A small contrastive image-text model, trained from scratch.
Data: trained on made-up ball-and-stick molecule models, 4.4 epochs.
Rows from block 2 of the image encoder of a small contrastive image-text model, named by matrix and row number. Rows with one number within an expert belong to one neuron, the router's apart. Each number is 500 + 25 x the weight over its row's rms, rounded and kept within 0 to 999. All counts start at 0. Numbers have three digits each. After the name is the row's rms in percent of the matrix's.
Before each expert's rows are labels from the 100 images, of 14976, where the router gives the expert most weight on average: "colour at peak" is the nearest of a few named colours to the mean colour under the peak; "top examples" is what is common among them. Only what is clearly more common there than usual is listed. The data: made-up ball-and-stick molecule models. In brackets: how many of the 100.
# router: slot weights (encoder.blocks.2.mlp.router.weight, 4x160), inputs 80-159
# up: expert up (encoder.blocks.2.mlp.up, 4x160x160), inputs 80-159
# down: expert down (encoder.blocks.2.mlp.down, 4x160x160, transposed), outputs 80-159

# expert 2
colour at peak: black (97)
top examples: dark backdrop (100); balls: three (80); balls and sticks (63)
router.2 134:463498462505477487518501495543515484472476489513536527480514491474467526538465473526523492521581564481503517525479485456542512508564502511498479500488510514492472484498492498549461523492486547508536524523455489488504477509535462520451492520
up.22 093:500500546548500500500500502441500500500500411500500500500500500500500500500500566500501459500463452500500500500542500500500500500500500461500500433512500500500564500544500500500601500500500500500436500486566500500500500554454500500521500500
down.22 057:500426464529500500500450500558500500500500500522500500500500500485407500500455446500462386500526500500500500500500500500500500470513528500417500500473500500500500500421500500500500500500500500500500500500484500500500500500500500500500500502
up.23 103:500546500510489500500500500500500500500500500526500452466449500500500499431500500500487500500500500549462424500555534500500500500500500444500553440450500500500500500500500455500544539500500500528500500500526500517540500550465500500500524500
down.23 142:528500454498457500500500477500492423513525500500500500500567500500500477522500500500513476500500484500500500548500500469500502455500521561481456545469500500500477453500500470500500500499479560539514500500500500449500537527470500488500468474
up.24 163:533460500500560500500500552500500567500500500500450471500500466574500529500500500500444500500476465555538466500483539500500512500500500500464500530518500500500500507500550500500500465549500451500500500500500487485500500521500500500500500479
down.24 100:500500500500500517500500535500500500554559500500500500500500436500500500541500500500500500500492500500488554500500500500500470500539500500500500500500500567500500578491500523500500500538543500500500500500442500500500500420500500500466500506
up.25 152:500479500526571500500500500427500500500507514500500500500464525534500470500500500500500522446500500500500500489500500500500500554500551496488500500500500500500558500500500528433500447513500453500432500500564500500500500500454567500569500500
down.25 048:500500500500500500500500500554500500500500500500500500500500500500500500500467500500500500500500500560500500560500500500500442500500500500500500500470500500500500500416500500500500500500500500500500473500500500500500500432500500500500550500
up.26 097:500500522524500500500500500475500472500500517530435453466500500500500500465500500500500500500500500543500500500535536500500500500500500443500551417500500500500500500536500466500542521500500478500500500500531500530535525543500500500500534500
down.26 142:500500456500448500500500479500500428500535500500500478500539500500467500524500468523500500454500500500500500500500555479500500454500527565500458550465500500500455500518500474500534500500500572542508500500495500467532532500482526467490468500
up.27 166:542439500485572500500500553500500564500527500500500492500500464534500532500519495518419538466481473544549456500483500500500500500506531500459472564500500500500500500500551500500484500500509470500500500500500467500483500507500554527527500476
down.27 142:500500524500520512500500510539500500548533494461500501500501419527500506511520500500500500470476528500512533500500500500500485524500500500500500500500500548500519500500500500494500559524534500438551493527455500514500541421532500535460500501
up.28 065:500500500500500500439535500500526500500503615500500500500500500500565500500500500500500500500500500500443500500467500500500500500471500500500500519443500515423500500500591500500500500500500500500553500500500500500500564500500500500500500500
down.28 100:500500500568500500500501500500500500500500500500500500500500500450500500500500500500539500466567500500500431538500500511500500500500500500500477500500500500500423500494441500500500500500500500500500563504452500500468500500500500500500500500
up.29 080:500472452500500440523500553500500500500500500500500500500500500500500500500500500500500500500500485500524500500500500470500500530500500565451457552500416500511500441448500508500466500500500500500516445500500486500500500500544500500500500500
down.29 101:500477500487500500500538500500500516500425500500500578500500567500500500500500504488500500546500500468569479500483445477523540500500500500500500500500500500500558497500500500500500500553493500478500557500500500500473500500500463536500500500
up.30 085:562516500500500500500466500500500500534500500500500500500500500450500400500500500500500500500500500500500500500500521500524443500450443500476500500500500476500500500422500561500500500500500500500500500480500550500500525500500500500500500500
down.30 103:458452564500543500500500500500500500500463500500574500486500500596500569500500500509500500537500500500542476500500425500500500500508500500549500500500523500492500500536500459500500500500500500500525553500500500500500500500489500572458510500
up.31 108:476535548500496546500524479500526492500500546500500459500477500500536553500550500500500500481500500500500500429500500500452500473500500449500500437479558500500500584551541500500500500500513500500500500500517500490500547541413523487500500500
down.31 132:565500500500500500500477500500478494503500500552500496500491500500500417532472500500509500481522500500500500500500500500500432472500531534435500547534449500520483470454500502500500500500500558500500500492500549500500500500500500431532453476
up.32 121:500488500409512500500500500500500512500491423500500500500500500500500557506493566500500472500496485500536500500484500551500500500500520500500497490524500500500476525500519500500534514500445500500486500500524500500483500500500500500500500496
down.32 079:500500505539500537500485500526500500500500500500500500538500492500500500500500465500469500443490500500500530500542500500500477500490530500500500564468500500500500500453500546500500500500526500500451500480469500500500500484500534500500500520
up.33 107:500500567500500500500521446500528500500500500519500500500446500500510500472563500500500500465476500561500441500500500550500500514500500445558500500486558513500500500549500500500558500457500500500500500500523500500500534500399509500500500505
down.33 102:500500500500500534500466500500500447501500500500500500500500500500500400500500500500523462500500500500500500500498500500500446500500500500423500500500500514500500500447500500500500500577500591500500500524500500500500500500500500500500473500
up.34 112:500525500500500546449533478500528478500500539500500500500469500556500500468500500500500500500471500500500500436500500500444540500495500452544500428479561500500500500550500500500500500500524500500500500476518500500502546500415525500500500500
down.34 134:561500500500500500500461509500471500500538470500500500500500500500500420500459500500500500490532500528500521500502500500540432500500527500428500540534443500526500464500500504500500500500500549500500500500500500500539440500559500424533500500
up.35 097:500467500500525439512529537500500500466500491509500500500500500500463500540500500500462500500500500500542500500436543478500500500531545500405500557500500500500500500500500566500500423500500493500500500500500500500500498500500500500500500500
down.35 080:500571570522500500537555500469500438500500500464481500461477500500500471500500500450500500500500500500500500404500500500500500500500500437500500433500500500500500500500500500473500500500500450500500472500500500500500500500500500419500500500
up.36 113:500500585500500540478500500500500500500500414500500457500500498500500500500456552500500500500511500500500500500569500526500500500500500434500500500500500500500500500446500500500500500500473492500456500500500500462485410500500500440500500500
down.36 108:500500500500500500500500458500500500478500500530500500540485447510500484500592500500500500500439415500500500500458500480500500500500500500500500500500534465500500500500500500500500500500500500493500500500572500500500500500500558500500500500
up.37 089:500443462500498445500500545500500500481500477500500500517500500500500500500500500521500500500500500500500577532445529500500500546500500596500432566471429500489470500466500500500471500500500513500500460500500500500500500500541500539500500500
down.37 120:500500500500527467553500515513500515500423500495500606500500500500521500455500518500500455544500500500566500500500500500535500500500500448500500500513500500500558500500500500500500500552491489477500557500452500500443500500514454500500500460
up.38 181:529458500475572464463500550500500565500524500500463472499500465558521500500515500513454500500500472554534470500500535500500513500500500500463479538524500500500500500500549500500500458541500455500485500500500480471481500514500545519534500500
down.38 132:500500500500516520500500518533500500547545500461500485500509442500500500535500500500500500468478500500486548519500500500500500503527500500500500539500500558500524573499529510489480560500543500434500500522459500500500500428531500500483500514
up.39 103:500500500500500500429489509500480500500500482500500500500500500528525500542468524500500500544500524500500500500527513500500500432500500500452500500529504500500500543500500500500500500607500558500500500500500582478500500525500500500500500500
down.39 116:500500500500545500500500500500523500500500500500549548500481463500470500500547469469480500441500500500500496500500500500460500528472500500512500500500543500500500500494500500500520500411520469442576500500500500500500550434420544500500500500
up.40 097:578500442500500500479500522500458500548500500500433547500500500522539475519500500500500500500500500500515500500500500500500500500479500587449444568500456500500500500500587500500437500495500500456535500500500500500500500500500500480500500500
down.40 099:435500500500500500500544482500598500500500500449500501500500500500500500469500500500530500500500500500500500500500500500500500500500500500618500477500500500500500500442465500500533500500500500500500500500500500500500499447500536500500500500

# expert 0
colour at peak: grey (85)
top examples: balls: twelve (28)
router.0 088:507490476550436484507507526542502487486481494526455502458486499494481499507503437513484526493493503493481506511485513432560468529466499516498476533475483463518442494495513487535493526468493517556526461487460532522533502527496486500476514526
up.22 126:500500473447531500500500500534484500500574500500564500500516446500500519524500500500500500450500461543518500567482500500500500500554531551500483500498500500500500500500500500500500453500500540500519500500500500500500500500500549500481500500
down.22 155:500500500458475500499487476521500563500500500573457500502500537507500572500500500500501500500500471569500500500540500505500500500502500500498500500500500500500500500500477500533517556500500500500500500482500471500500531468500457500500473500
up.23 123:471500500500500500500546500500500500454592486538500500500500500500500500500460500552500500500522500507500464564500500500500575500550535500500579500500500565500500557500500531500500468519500517500500500500487459500542476500500500500500500548
down.23 149:500500539500500500534500500500500563500500500500500504500478500500500500478500500500500500500500498545500500436500500520500500522526500500500500500500500500500521578500500500503500500500500443412500500500500500557500500422547442500525500509
up.24 045:500537500500500500500500500500500500500562500500500500476500500500500441500441500500500500461500508485500482531500500500500492500520500500500570500500444522500500500500500523500500500500500500539500500500500500548500500500500500430500500500
down.24 054:500424500500559500500500500500500500500500500500558500500500500563500500500500500479500500500500500500500500500496500500500500500500500500500500500549500500413524500500500500500500500500500500500500544553500500492578358500530500519500500500
up.25 084:500500500500500435500531500500500500500631500500500500500500391500462465500480500500500500500500500500529500500500500470500500537500500500500500520500500547463500500492500500500442500500540500500500500500500522500500500500500572500500500500
down.25 095:500500510500500508500500500500500554485500500500548479500500500507500649500555500500500500500500466500500500500500500548503500416532500500500500500500500500500500500500500500554500500500500578500500500500500500500500500444500500500500500500
up.26 118:500469557540500525500500500445500500500500500500500464500500500574514500500546535500485451466500454534500500500500500544500500500500500500500500471500500500543551500500500500433558500500500449500422500500564500531500487500500500460580500500
down.26 091:500500475490500500500500500500500500420535500547476489498524500449443500500500451550460527500500500473500500500455500500500500500500500555500500500500500459500500500458500500500476422544527500598480500485500447500513500500500500500500500500
up.27 089:500500500500500436500500500500500500500500500500500500500500371500500500500500500500500501500500500500530500500500500500500500582500500500500500500500500500500500415494500500500435448449551500500500500500500500500500500500500592500500500500
down.27 121:500500500500480532459500500509500500500500500500500479500500500500500623500500500500500500500500500500500500500500500500511500392548500500500500500500500500500500577500500500500500500500500583500500500500500500500500500500500500582500500500
up.28 075:500542500500500500527555500500446515464500446534500500470500509500500500470500500500500500477550500500500500547500500500500500500500523500473500500593500550562500571472500510500500466500500499550468472500471500500500450500500443500486500500
down.28 068:500442500500523500500500500542525500500500500500500500500460484556500500500585563500500500500500492532503500500500500521500500500496500500445500500500417534500548500438500500523500500501500420444500486500472500500500438500500500500537512500
up.29 085:500500500500494451500500500500500500500500555500500500528500431500500441500500500500500500500451500525500500500500500500500445500394457500500456576500500500500500500500500500463500524500500500447500500500500500500465500500500581500500538500
down.29 095:500500500500500500448515500492500500500500500500500500500500500500500500500500500500500500497519500380540500567417500500500500500500500564500500500500500500500468500500489490500500500500522624500500560500500500424500575500463500539500500500
up.30 094:500500500500500500500500563500500500510470500500455500500500500500500500500590525500461500511427474500500500472469500538500500543500476504500500500460500429456532540500500500460500534500500442500500492483542500500500500500500537500500500500
down.30 117:433500500500500500500500500471500500500500500500500500500500500500500519546500423500500564500500500500500500500447500450479500500500500500446500500500500500500500500500500500451447500500549509500458500500500500500469500500500539500500500568
up.31 043:500500500497500500500500500500500500500569500500500509500468500509500500500472480500500500500500500500500439500500494500500514500500500500463636500500500500500500578500500518500440500527500500500500500500500529500500484500492500500451445500
down.31 034:500500526500500500500500500500545500500500500500483500500500500500500500500500500500500500486500500500500500487488500500400500500460500500519500500500500500500500500475500353500500500462455500500500500500500500500481500500500500500550500500
up.32 099:500500500500500500500500500500551500500500500500500500456500500546483500460568500574500500500453425500500429500500500557500563500500542500500500500500500500500500500500500500500601500500500500500500500434533500500534500500500500500500500500
down.32 121:461500500500517500505500500500500500500500515500500500500500500500479500500478500500477562509500500500500500500469500444500500558500500500500500500500500500500500500500500500455409500550500451500443500500500500560455500500500484500500500534
up.33 180:567432535458500512500500500500500562500500500500500515542500472500478500500534506500517537462510515470594478500500470500500451539440529574530500530500500500538458500500537494493500500500524504500500499500500500500453500445541521554500500458
down.33 094:466500536500500533512470500500516500541500449500500500513453440500500500500500500500551500467482500500530500500500500500443485500500520500500500500500500500500500500478500500500500618472531500500571500538475500500500500500471530500500500500
up.34 085:444500431545500500500557500500500500500590500500500500446500500500453480500439500500500500500500500500500521500500500500500500500500500500500556500500497500448500514500468525500500500543500500500500500500500531500549500500500500500457500500
down.34 099:500500500500553500536500500500534500470500500500523500500500500500500500500561500500500500495500500540500500424483500538432500500548500500500500500500500500500568500500500500500500500547532500409461487523500432500500500436500500500525500500
up.35 103:500500500443525500500500500500500500500500500500546500500500440500444500500551500500500500449500500500500458500500500500500500500535547560500459500500500455500500500500538500500500500500497500500500500500515500410476500528500585500500466500
down.35 112:500500500500500500500443500536500523500500500561424500500510544500500500500500500562500500500500500500500500500537500500500500460500545500423500500500510500500500500500448500500500500481500500500493500500500454500500500500520500500500482549
up.36 094:500463554484500532500500500500495565453500484500500500500500430500500500500500500500500500439489504500579500500500500500500432500429500525500500536500500500570477568500500509488500482500527500500500500500486500500487500470523500542500500500
down.36 067:500500500500500500500500500544502500518500441441500500490466509500500500518500500500500500500471500500500500500500500500500500500500500500500500500500500500500500500457500500500500612500489500500500500522500500540408500500482500500401500500
up.37 056:500500500500500500500500500500500500500500500500500500500500500500471500554500500500500500500500500500500500500500500500500500366500500500500500453500500572621500500500500500500500500500500457500500500500500398500500500500500500500500500500
down.37 055:500461500429500500500500500500453500500500500500425500500500500500500500500500500500500577500500500500555500500500500500500500602500500500456500500500500500500500500500500500500500500500500500500500500443500500559500500500500500500500576500
up.38 063:548500500500500500500500500500500500500500500500500500500500606500500568500500500500500500500500500500500500500500500500500500500500500500500500500500500500500454551500500500500500500500500500500500500500500500400500500500500500500500500500
down.38 070:500500500500500500500500500500500447500500500500507500500500500500500343500500500500500500500514500500500500445500500500500500500500500500500500500500500500500500500500500500500500500500500462500500500500500500500500500622500500403500554500
up.39 155:500515500500511500500500440500500500551500500500525514538500500500500466500440500469500500500500530500500500500500500500445500419500500500500500451500500564500500500500458500500500500500500500437500548500500500491444522448526500500500500500
down.39 107:500500451500500500500540500500500513456539500500500500462549500464500500500427500500500500500545500500548500586500552500500500500500500500500500530500500500500439500469500500517500432500500546573500557500471500500500500500500500500439500500
up.40 069:500500500500500500500500582461500500500500500500500500500500500532500500500591500500500500500426500456500500500500500533500500500500486500500500589500500500433500500500500500450500500500549500500500500477500500500500500500500500500500500500
down.40 088:500500500500500515500500500500500500500509500500500500500500500457500500559500427500500555500500500500500500500450500500441500500543500500500500500469500500500500500500500500452459500500500500500437453500500500544500500500544568500500500569

# expert 3
colour at peak: white (67); pink (32)
top examples: small balls on sticks (94); balls: three (53)
router.3 072:553484481509506482532444519531481545505469490520465544508564525489486489511511471520493519507514506534476488505505491477539465498528530511435496528506431510484514514482466500491439485543459491497509498466480461520500459468572451459528465517
up.22 126:473520500500491527428558466500563423500520539500500463500468500522500500510523500500500500500484500419500534484500500500500500461500500500500500500500548488453500533581500500500500500500500500486500505510500500496508500500471500500464500500
down.22 140:524428500500505500500500500557541532500504500500500500495512500500500500500500473500512500500531538500481500500500458534448500447500500496500500500559465529484500500500500500509500500500500461443500500500461500500500500516455500500500500500
up.23 109:500500500500500500500500500467603500500500564500500492500404500541500500500500500500500500479433447508500500473500500500500542500500500500500500477482500500500500533569500500500532500500541477500473500432500480500511500500500500500500500500
down.23 079:474379500500500500462500523500459500500500500500500451464500500500500475500500500470500563500523586500500500500500500532500500440500500500500500500500500520547500500460500483500500500500500500579500500537500551471500500500500500500445549554
up.24 110:450500500513500500500547500500610500500470500502489500500414500500500500461547500516500500500450457500500500500500500500500500500500500500500500500480500473500500500582489500500500500500528479500500487500515500542500500500500500500500500545
down.24 075:500382500500500500454500522500427500500500500453524447500500500500438500500500500500500521500533581500495500500500500500500500430500476500500500500508500504500500500465500500500500500500500500500500500553466590436500503482500500500500500500
up.25 174:564500500540500493522500500500433516523500442528500500500493459494486500532440500463500510500521500500500500500500504500500447500500500569500500500520500500562421429416503500500500500500500500500526500500500531500500446483558472500484500500
down.25 134:500500499500500529521500500507457500500500500537500500535500500500456436500445509500457500473500500520500500545500589500500500500500500500440500500473451500500500500436500500500519465539500559500500500500500500489500500477510500444500469500
up.26 091:500500500500469500500500541500500500500500500557483500500500500500500500500500500500500552529500500500469536495500500500554500500500500500500500540500500486470500543500508500500435500500500500469544500500500500500500500500500483500500477587
down.26 109:500500500500500557500500469500500500500500500500500500500500551500500540500572500500500500490500500500509500500500429558506500500550524500500500534500500500539502487500500452419500500500500476500500500466500500500415500500500500537516463500
up.27 097:500500500500500500450500470500500500500503500500570500500500412500500500500518500458500500500500500500516500520500500500452500483500474500500420500500538554500500500500554500552500500500546498500500500500500500458500500500500565579500500451
down.27 116:500500500529420500500500500500547513500568500500436500500500500500500500500500500549500500500500500500463461500547500500500470447500500500413538500500432500500500500502500555500500500500500500500484500500500500561500500538510466446480500500
up.28 036:500500429500500500500500500500500644476500500500500500500500500500500500500553500500500544500500500500500500564500500500500500500500500563453500500500431500500500500500500500500500500500475500476500500500500500473605500500500500500500500500
down.28 057:528500528500490563552500500500500500500500500500500500508500539500500500500643500500500500500500500484500500500500500500500498500500500500500500500421500500500500500500500500500500500500500500500453500500613500500500534500552500500500500500
up.29 073:500500500500500500500500483500500448548500428500525500500500500500500500500500500458500500500500500500536462538500500500472500500500500500500406500515500536500500454500500500500539500500500500500500500500500500463500500533500553600500500500
down.29 081:500500500525406500517512500500500500500614500500500500500500481500500500500500500507486486500500500500426500500551500500500500434500453500397500500500500500500500500500500555500500500500500500500527500503455500569500500500500500500506500500
up.30 110:500500472510500500500500500500500500562500500500500458500500381500500500500500500425500500500500500465500545500500500500500500500500500544500422500500500575479500500500500500500500500552524500500500500586500500500522452500500493500500500500
down.30 140:500500500517399506500513461514549500500546500500500500535500500425500500500450480500500456454500500500477500500500553500488500500500500500444502500500500500500512500500465541500565540500476500500500500500500535500500556500500500449500500442
up.31 115:500535500500484511500500500500581467500500554500482500486437500521480484500552500500500500500500463517500500500500500500528500490500500500500500500500500476475500513576500500500525527500500476480500487435500500524500513500500500500500500562
down.31 111:500500500500577528480500500470460497500500500457525478456528528469488516500465438461500500500531566466500500536500447500461500500500500500535500534510500511500432500500556500500500500500500500500494489533474500460500500499500500500461500500
up.32 042:500500500500500500500500500500500500500500500500542500500500500500588500415500500500500500500500500500500500500500494500500550500500500500500500500500500500500500500500500500500500500500500500500500500500500500500500500500500500547477500384
down.32 056:419500500500500409500500500500500500500500500500500500500500490500471500500500590500500500490500500500500500500500591500500500500500500500442500500500500500500500500500500595500470500500550500500500500500500500500500500500500500500500500532
up.33 081:500500500500500500500500551500500500500500500569397534500500500500500500500500500500464500500500500500500500500500500500557459500500500500500500500500447422500500540500500500500528500500500500500500500500500500592500500500500436448547503500
down.33 083:500500500500554500500500442413500500500500500425611500500500500500500500500500500500500500500500500500500500521435500500500500500500451500598500500500582500500500500500500464500500500500500500500521500500531500428500500438500539606500500500
up.34 073:500550500500500542416500500500500425500500424500500500500500580500500500500452524500500500500500500500500500500500462500500500500500500500500500500500500451553500500500468500500500500500500500500500500500500500500500460500500456500500553500
down.34 086:500433500500580457500465479500500500500500623500500500500500500500500500500416500490500484500500500542500500500500500497500500500494500500500500500500500546500500417393538500500500461500509500500500500500500500500500500513500500425500500426
up.35 089:500500534500455490500500500500553500500500500500434500500498500521465500548538500513500500500500500514500500489500526500556434500472500500470500500500476457500500500558500490500479500500500500500500500438500500500524500500500500500500500581
down.35 082:500500500500585538477500500439500500500500500387538500490500500500500500500500500432500500500495530445500500500500413539482500500500475500578500500498556495500487500500500500437507500500500500500500500500500500500500500500462500565495500500
up.36 065:500500500530500535494500470500500500500500500500500453500434500500500500562500500500500500494455500500530500500500475500463449500500500470500562500534500500500538500500452500500500500500543500500411500500500500576500500500500500500546500529
down.36 093:500419500500500500467500472574587500500500500505500500500500500500500500500500500500560500500500500439500536500500500527456528463500493500532500482552461500419505500470533500563477482500500500500567491510432500500500500500458500500482521445
up.37 077:500500500500500500500500500500500589500500427500500500500500500500500500500500500500500500500500500500532500500528500500500500526500500500500500500500500500600479500423500500500500500500500500519500500500500500500467447500500500495500500444
down.37 086:500500500500500500543500500500479500445500500500500500517500531500500500500500554500515500500500439500535500512500500500566455560500500500479500511444500500500550500500500498500500433500500500522500500500500500500500429500558500500568462500
up.38 078:432500482488500500500500500535500479500500500458500455500486500500517552445500500500500500507519524465500500518500500500500500500500480500551500429508539500500452534500500500547500500500500509500500513500461500465500500500500500565438500422
down.38 097:500500500500500500550500500509520538500500586545463500515495500500500500500500521568500500500500480570500451500511500500500460500500500472450500500500500500500531500453500565500500500500500500500467500500531500522500458500541477459583494500
up.39 119:479500500500491500500500500500573462500471549532494500500407500500500500500549500515470500467444454513500500470500500500500500500500500500500500500472500478473500500560500500456530500500500482500500500422500484515500510500480523500500500500
down.39 117:477500500500559500500475500486469515500500500466494500500529500464500500500414456500500500500543500451514500556500500518454500445500500500500536531500500516500433500500500500500500500500500500542500509527471537488422500492500500500456500500
up.40 130:500500447500487500531460523506469500500500500540490530500500481475500473535500458500500500500500500500500500500457510471533500545498510545500500562500500500522491500475500500500454500500500500500537486500482500500522473500563500500500500569
down.40 146:500500500500500550500444500500423500500500482500508469555500541500475500500500500500500500486500500500500500500500500500500457506485544548500500560444500500550500445500500500500490455500475500500466519500583500500500488436500500500546439500

# expert 1
colour at peak: blue (59); brown (30)
top examples: space-filling (100); yellow ball (81); purple ball (58)
router.1 095:502501466475494457504490520542490519459481495528483517481512481509466517524504461519484521489512502506513490537472508457561504526511508551495478551483484489507470489489519480536442484482505528512563473474459466477518502526537496538486476505
up.22 108:500500500500477481500500543500500500500500500500459500500506500500500500477565500500500531500470500500500500466500500471500500500428500500556500536380500450500500500522500479500500500456530473500500436500500515529462538500500540500500510500
down.22 122:484509500500500511427509471500500466500500500500500500520500504500516500500559500500500432500488500440500500484454449586500500450500500529554500500500543504447500500544500500500500500490500500460545500500537500500500527500450532546500500500
up.23 091:574448500500500500500500500498500500500525595500500500500500500500500500500500500500500565467500500500500500500500500479500500563500530526500518539495500500500500500443500500500500500500500500501500500462500500500500500500500580524500500452
down.23 097:500500524500488500500500469500500461500500500500500500500502500599547500500576500483500500500500510442500500500500500545500500500500500528536500500500500563473542500500465483500500500500500547457557500500500500500500500500500500549500500500
up.24 124:558476500500500500443462500487500500531507551500500500500500500538527500504575489500443500500431466533500509453500491501473500500500541500479500532447500500475565500500500529492500500523500443500500500443500500500506500500500500474579522500
down.24 127:500500534449481500500500500560500500545500500500500500550500532500500500500573500500494423500494500457500535500500415500500500500452500536495500500500532500500500500536469500500512500500539530500567467500500500500476500500500517502500451500
up.25 139:502500500491500477500500500500446524500500437500500513500534552524503500500500500527486506500500451500500467500531500500500500519500553542441532508500419500500500500500475501487500450528500500500500500511500500500531425500554500492508500500
down.25 043:500500484500511500500439526500500500500500510500500500500580474436500500488500500500500500522550500500408495479631500500500500500500500500500500500560500500520500500500500500500500500500500500510500500476500500500500500500500500461500500500
up.26 050:500549500500562500500526500423490500500403500500626500500550500500500500500500519500500500500500450500500500500500500487534500500500500500500500500500500500500500500500500500500500480500500500500500500500516500500500500500500544500500500500
down.26 063:500500500524500500500500500500606500500514500500387500500500490500500500509500500500500500486500500462500500500569566500500500466500500500410500500500500500500500500462500500500500500577495500560435500477530477500560500500500500443500500499
up.27 107:500553500500498500468500521453531450500477500500500500493438500545500500478554500500500500500451447500463500473500500500500500492500500457473500482414500500455533546575500500467500544500500500500487491500526500500500500500486500500517553500
down.27 121:500500500500500523474500500500500500500542483536400500500535500500500479500500459537461546500500500500481500505500473474500500500500557543436547500462500500500500500500500500478472500500500533500500500500540440500500532500500500454500451500
up.28 100:447517570500500500500500410471500500500500500500500500555500500500500500470571500500500500479500481500500500462500500500500500500500500500591500455500500500500522500500500500500548500442500500453500500500528500500483507500470504500500449500
down.28 080:500500457520500500446449500500500500500500509500461500559500500500432424533500500500500500523445500500500548521560500555500453500500500500408500500500500500500500500447485500500506500530450500500500500475500569500502500500500500500500500500
up.29 086:500500500500500500533500500500500500500500500500500500538558472500500500500500500500500540500513500500495538500500547500500431500500494579431500500501500476498536500490500500500500401500500524500500451500500500500550500500500583499562409500
down.29 081:500500550500500500500500500500595500500500500500500500500426500500500567500500500494500500500500500500500522500500500500500500499500500500527500500506500500500538500500500500500600500634572486500448500500500500534523500500500500500500500500
up.30 083:500542556500480500500500500437500428500471500500500520500500500500500461500500500500500500541500500467500558500479500520520437500500484500523500500500514500500500500500500500500500489500500500500500500500538569500503500500500500500500500539
down.30 086:500500500525462527500500500500500480500500530539500500500424500500500477500500500500500500500506500500469500443500500500500500500500500500429560516500500635500500500477500500500500500567548500500500500500558500500576500488500500428551479500
up.31 082:500500500500498500566500500500544480500500423500500500443500538500500500500500500500500500500500500500500500500500457500500500500500500423500500500500500586500500500500500500500500576499500500500500500500500500500500500500500384462500500500
down.31 088:500500489500500500500500500500391500500500500500500530506500500500500500500407517500500540500533500500500500500500525500500500500500500500500500558500500387570500500500500500500500500500500500500500500500500500429500424500500500500500465500
up.32 085:500500550477500542500500500408484500500483500500500500547500500562500500500554547500500464500466455500500500500500500539500500500500500500500500472500500496500556557500500472433500500500500443500500500500540500500500500500485500500500500500
down.32 104:500471500500500500500500500517500500500505500562408500500465500500433500540500463513453500500500479500481500500531500490540500500500546500409500500484470500530500500462500500500471477561517558548500500459500465500536500500478500452500478524
up.33 112:500500500500500500500500500500554500500474508500500491500453500500500500443559500500500500500509500524500500500511447500500500500500500500582500423505507500500500500527469500522549500500525500479500500500500500556500526500500500500500500500
down.33 101:500500500500500500457465529500439500500500479500500500500532500500500414532500487500500500531500532500500500500500500500500500500500525529450500500500500500549500500500500500500500500500500500500520500500537500500500500500539500500500534540
up.34 035:500500500500482500500500500500500500500500500500500495525500500500500500500500500500500557500560500500500500500500500500500500500500500500500500500387500500500506500528500500500500445380500500500500500500500500509500592500500500500500500500
down.34 050:500500500500500500403500482499500500500500576500500500549536500551515500500500500500483500500508500500500500514500500500500500498500486500500500500500500500500500553512500500500500500553509500380500500511500500500500500500513500500491500500
up.35 067:500532555500500500500500500500500480500500500500448500500500500500500500500618500500500500500430500480500500500500500500500430500441500500500500500355500500500500500500500477500500500456500500500519500500500500500500500500500500500538500562
down.35 066:500500500500500500369500500500500500500500485500500500500454500500500500500500500500500500500500500500414500511500500500500500500500500500451500500500500550500500500500500507500500500500575500500483500500500500500500500500500643466500500500
up.36 098:523497489500514500500497500524482520500529430500520500489513500500500529500423500500500499500535500500514500547500527500500500500539533500500500500607423530532472500431500500525500478500500538542500500500471500483537432500542500500500478500
down.36 098:500463530500578500541500500508500551500500500500500500476462487500500522470500549450500500500475500500548500500500500500500500540500500500535456500500500500500500500475500471503500500564500500408500500500435500500446464437557451500500500469
up.37 116:546500515473479500500500556500500478500500500500500500566500493500500500500500500500470500500452500500500500500500500497511416500432500500500500500500500500500500500500530500500500500500500500492500500500500543500500500500500500493547500500
down.37 113:500500500500500500500500500553601500500500500500500500500432500500500559500500501500500474500500500500500500500500500500500500500500500500545500500500500500441500500500498489500500500556590500472500500500550500500500500500425581500500500500
up.38 054:590472500500500500500500500557500557500593580500500413500500500500551545500500500532500511500500500546500500500510500483500500500500500500500500500500466500533493500428500500500545500500500500568467500500500500500500500500500500558500500500
down.38 067:500500500443550500500488500500500500500500500500500500521500500560507500500550500500500500541442500473500500500500500473500500500500500500500421483500500500500500500536500500500500500500462507489556500500500500433500524500519474500500500500
up.39 112:515500527500550532500500500420500500500500478498500500571500500500500500500500538500500474500500443500492500500500500538500439500567500500500500479492500500500568500500500500441528500500466500500456500500555500500500500440455500500581417500
down.39 113:500484500528500535500500474500500500500502500544434500500482502500430500533454500500460497500500500500500500500547500500566500500460531500413500500500467500547500500451500500500500440539500556569468500466500500500500484513500500458540500536
up.40 084:500500507500500500511500500536502525474500500500500500500500500500500500500422500549500500500555500500521500500500500500500542500500500518500500449605500534522471500422500500534500463500500500550500500500477500480500500495543500500500482500
down.40 123:500500500500500480500500500491489500500464500470500500502500500535529493500530532455529500549464500482532500500504500486500500500500468474500452480526500500500500533500500500500500500500480500424523556500500588500442500500539457548500500500